config = dict(
    crop_scale_min=1,
    horizontal_flip=True,
    norm='batchnorm',
    activation='relu',
    attention=False,
    upsampling='nearest_conv',
    batch_size=128,
)
Rows from block 4 of a small segmentation model, named by matrix and row number. Each number is 128 + 32 x the weight over its row's rms, rounded and kept within 0 to 255. All counts start at 0. Numbers have three digits each.
Before each channel's rows are labels from the 100 images, of 14976, where the channel reaches its highest value: "top examples" is what is common among them. Only what is clearly more common there than usual is listed. The data: drawn small creatures on textured ground. In brackets: how many of the 100.
# conv: 3x3 conv (model.enc.1.1.conv.weight, 96x96x3x3, each kernel summed), inputs 0-95

top examples: snail (33); spider (31)
conv.78:174135075157086110116135222093120057104106078119112123174104128108131151121084124086082080100151114130109085107128113131103116142121130186076106127133052138126125124079153110179132090087116091144150087163086065118068106153148114092155092119134147134129119101198093135089130127136127134068

top examples: spider (30); beetle (27)
conv.80:106117113124143135120131126150050154076131111089181122141173118146127076113112115165071125186107080114164099129115152167072173143076076107114131102181159065088133092127133087151132140165090108125080127135113067070120126138083071146124181100127127101110142149160137100097127057121158112073

top examples: red (53); starfish (41)
conv.94:116099065135134133112114120077105133152133145117135128071153134182130151097101128165091153126117116084151063172151141170131094122116017143131126131147096114132096155104153080131062083124173210099132141152098126158142146133123110121103133148106102147136106109072119066147045125089111142061

top examples: large (56); jellyfish (42)
conv.53:090099133115182111030134151119078134125100202146100111122139145145174091079091114139067120137145124096137074100128100125103167086077144101183151105136176096125127137106111113084112151129130131111142113160070103127176090094123159173118113141111133128125131058105083088173063104121118084071

top examples: plain (39); red (35); beetle (30)
conv.81:110064115172114106120144088128112153146113173164150118071162079153168082175096067185156105156178070090107094155098089089106168119131089147095150177098162139082111100136080134105134139119138107127156107128126155144124097134150078100110141109118080120122079146114148069184134127084087165063

top examples: spider (48); dragonfly (34); red (29)
conv.65:142168109157139144131142106139092084095102081097135154147089108110148127135121147136162108148127119166067165096141108137138085113124118080051079070093078139087153067170131131167161149103161054170154121149137132121115138095153138086115054121085075078124138105144056158108106122188103108157

top examples: spider (28); dragonfly (26); starfish (25)
conv.72:064107132143174116100109081156062106113155122119169050145140137107169154094070096144125161162111139082108056137136105150093132119048082098123110097162083111081104118130139150118101150119144146169145116104162123137150089129155186163132122116157168095106101138137068111160165098123092155048

top examples: red (36); butterfly (32)
conv.92:142139184111116104138132125146143108125116124143131111128143146141122085141152049111117059237070096115146071161183026075126099124132117127130139125123125089138102095105160197132132108141101113118084125118140113200102043137142093147130146086139129180162119161115166131112136121113141127106

top examples: spider (64)
conv.50:078121165134146121171140070104148148069096148089157133121144127113088058118117162146129130139109203094141132124107073126089085062113050135157125064122148130123089127080132094149086067032097135063130103105137081120113102172145106116138101117123123121075116115123119148152129097115100096133

top examples: spider (81); black (28)
conv.61:130083100053070152127155131164200116076087100116137111157127132102153142127124052130137146092098082110136119167154143069111123164098079129085153094175087138125138094130089099113131114083108114108101063174133108048101140110060152076111120110137148143082073149173119112141151121126112140102

top examples: red (35); spider (28)
conv.69:122141131185038120112129123110119168062106113075127159092111130038129173057197130179079059139169065104114125098092129107107177144107150132126123135139143129117137122079121152153107154151143134165126092166090091132174137121149196111154154151098121105085114129164102098108141130138125099161

top examples: dragonfly (38)
conv.73:059110150128200145136159184073153131109163180134128115127151145104094066121113083133116101169105139089118108156165114143103079125112085095097096120127084117117134129085113153128148086104118124094161104163061145125133115110119075126158135119069153128161119120128100125104033122079211158074

top examples: spider (53); crab (32)
conv.25:080106163157148137138100111116119126141103162143088047129108089097151147129130175134142108144120129084140104156088073113042079124107119126120085096141126125049150135122113129169126145117143074088150094114054116103204052160115162095069126099048116130131098134153124150104139119119105118089

top examples: beetle (35); red (28)
conv.23:076112153077149128101143149094124115135149103140196113098153154127098102068163107046096161181150147087158082162138080156098143149066076143098131165141144152174130058072133153092158122116090111130089146144122104096130063136109072153182173138138136113135163156122152099136137095095123151086

top examples: spider (72)
conv.12:137173157054078136091083138158150164085074144131145158085133130136059068142156131088123179108128140135123102115097049118117083144132138160051133110135062138155115173126137147148115110088136117108102146126106147097072112159102080093084147116132131146102097075095171086133144131078102075110

top examples: red (32); spider (28); dragonfly (27)
conv.11:105138146125152130119140106155119114176161133162135126060150130090081102167161096071118058132048101085126122116149142135105031154144125083117113101124042139144100135126116122065145052112105145156130118177119092129097128117119104086100123131107129201152089091107174122136147088121107157163

top examples: butterfly (34); red (33)
conv.17:082113125113135110096116055080140122033152095070089117081104098125081126074137115122116115131125152101113125093119118125115104120065109081080153100128104096080124119130070118101155095100119055151116086106147174100096120115170120160101147115044107083128136134135082126165100103063140115142

top examples: red (34)
conv.47:127073122181120118075121140107140128107125152124119126197129131139166154079136090146126140192138133105103119133082127153110135067107082154147143075162126058090104091118142091134098107102130123117115101086071128153176108176129167128116106103159130055086102144127098168148128072091118098017

top examples: red (43); starfish (35); blue (27)
conv.38:095156099112134140103094133148134107087126082115125113109174099104081085118076057156081108098108120148125070153098140110115136162125077099163091063171107144086122164137152139121161066153122188129130155164098101104080105047108103182110134099073137105131076116145133108095143143176107136065

top examples: white (40); turtle (32); caterpillar (31)
conv.60:142085096108177131125091141123148144144133125052129128105149121115064094106143083133094087104128149118164115132123049086137154060096139118110085097117134102098133154155148107082096129118220117088148116013130155155104191150084105122067133150120173113157128109129135166161133139110154125123

top examples: spider (68)
conv.1:083140141148159099095129148098168073126180111116189164099117159125091098137098101085120062114129116152112081153111096130132190146093084101129103031155129122114090031121118143131075124127100134167130115154104092142112085135138149102148130137109123147160113095124132089082163151138173156043

top examples: turtle (66)
conv.4:146149149170145156102122050113125169105097191108150112102143077141103080111123122127093126140108045115136167123099118098098112083137148062117100095056088071120172087167076146067173128166144126082115105126129154128140119109126135130079145073095105148101150128095177146147059145119126094108

top examples: turtle (63); yellow (28)
conv.2:244138061176138146116094131139056129126169055095126117119109090140107161113128069112073127122125067103133149101079209152131160129112147159144124139138141108165134085135071118137173089098142157149113118080116115185130142106116157106097098103158079154123083124136117092117125142110122166132

top examples: dragonfly (29)
conv.31:129132122076077110101148146096178088166149120141089041156170167118143186091102141139173144147137105093089153127058134127142060133096119077143121136149081158070137101185130091127095147102142117117101126123087150094162111092150157146110054162100172125093109162142080175119141102147116081120

top examples: dragonfly (45); red (27)
conv.42:058150147088076128119111086088114096153117147130184122099162120153146110166146075087151096177139157110090116103102099140125172108131140041129122045103095149133098063151153062173123169091097155143154083143114125095109095118123082141141062134124087139104150089131128105138096171117075114127

top examples: crab (51); plain (37); red (30)
conv.36:109117169156144150132105189137147061173152151150141052155127140145198110138128097105131137143111135075139145122131063120042072095082114123112113106149154135075124125103154111090110141171094121138157111146084061102152092153154123132075074094106096099111102086142103140119126042150117099101

top examples: orange (39); yellow (27)
conv.51:133152112085159161069120096102130142124131150112137122073127118092147151051110177104134136070136093134146137090191100108068094098105086088053159063134090103114140082135075126120075097110146090122124141135138103147132110119120080101132076172089115104083118067129095086153084098142128099080

top examples: spider (63); red (27)
conv.48:073125122092121146087060148151175101133112074100110071159146166161120174162051104101081110124109142115109176134127110136134156132131111124144114132146098092143092126105139163157063122067046050118102153158104047117117124121159138093139135139070122160108121075144136093134091111147091122150

top examples: spider (56); dragonfly (36); red (29)
conv.32:137119116114096111131142103144105065099091129110113160119109133117172072125088144176149138130109097153154116066161103115125091113160085106125138157125103067156139166173131101019138109115133104166141168085156082195135106126089087135107142160136119151080065071076123098101099076124099078148

top examples: red (50); plain (47); spider (32)
conv.0:104101106080111147151152159128129169124099130107122108100126131113107020091175086110165125119118148109167179113116069093112140065131103175082163125148137133138110167180153099142139130043162173152109151097081116140146109123155126135105129072148136088117110185136106183098150075065088139150

top examples: spider (69); red (29)
conv.15:079131131134134138202124158099171101097102146105154135111103126074102119044128151150152138209152201084106095118116115116133126113128144122162074104156132123074119165138133061118097132077118122144117152129078095100109104092169079076069114173095135080106139129109072111109175117085143096146

top examples: crab (31)
conv.91:096098113085116132032101124141120114126114143118124133103136106153104137167101145140146180110152144173107150087101038136115126132116104146046136162128134119125173132116133107106112152078149034106154127136161086158116080096102072192168109118110113109214102119093077091113096146143134119099

top examples: red (61); plain (39)
conv.64:104059086199118122119178128089133092167123157142083117080146157151204167119111097152166085142164140145145134141119076168152096083066101194130130129150120113096111091135178101118168145124101113125122143147096165132200136146119101145098107094082091106188056108120133103152103120081125116152

top examples: spider (93); red (36)
conv.39:186101115156155144031125075134144148130153167133067147095094129128150134109145110084148093115176035113083144130116103123122149087125174133138117105130122138130145090098151099175115114173127068111147102094125133133117134130181136192083110090174038190137130125092164135153147115107093142152

top examples: turtle (44); yellow (26); red (25)
conv.85:085125160106103060129092153126155163147156142158136191129124175121191105128156075126176158096131211147157124148172073111150111124151112113120177108111146143149093145093109114144118133069174150179161107100079109130135102159086077115182104135112169154151096126134165161119081182104071171106

top examples: spider (32); red (27)
conv.76:131126129137132101148158117095131131174113087170106184129124093107115197123091143095129112114134110128118078153145092147123099104026087083112153090079100156062125064117161056154145159097100091133175173126103145123090152118127104096081151125093127065129126141112086064114166156086130100110

top examples: plain (38); yellow (37); turtle (33)
conv.5:102117107146149102107139116154118093168114142191112186154104162091077129126148112097120098108089127112100164152100000150101167137147094150164083104145159153136100153086127145177131116153089085146092152108112127098125161089155160152060116041120164089094071112102123116105135112111149123136

top examples: white (38); yellow (33)
conv.18:117168130158129131052147069130107131163116175158107155120144110080090137115127182105086100132154139120072118097091052121140092096105115129135090106114122150131127107145133124115150136183111104171137115167157152111082103126171117070019083127075084088149165075116109135117089094095132082097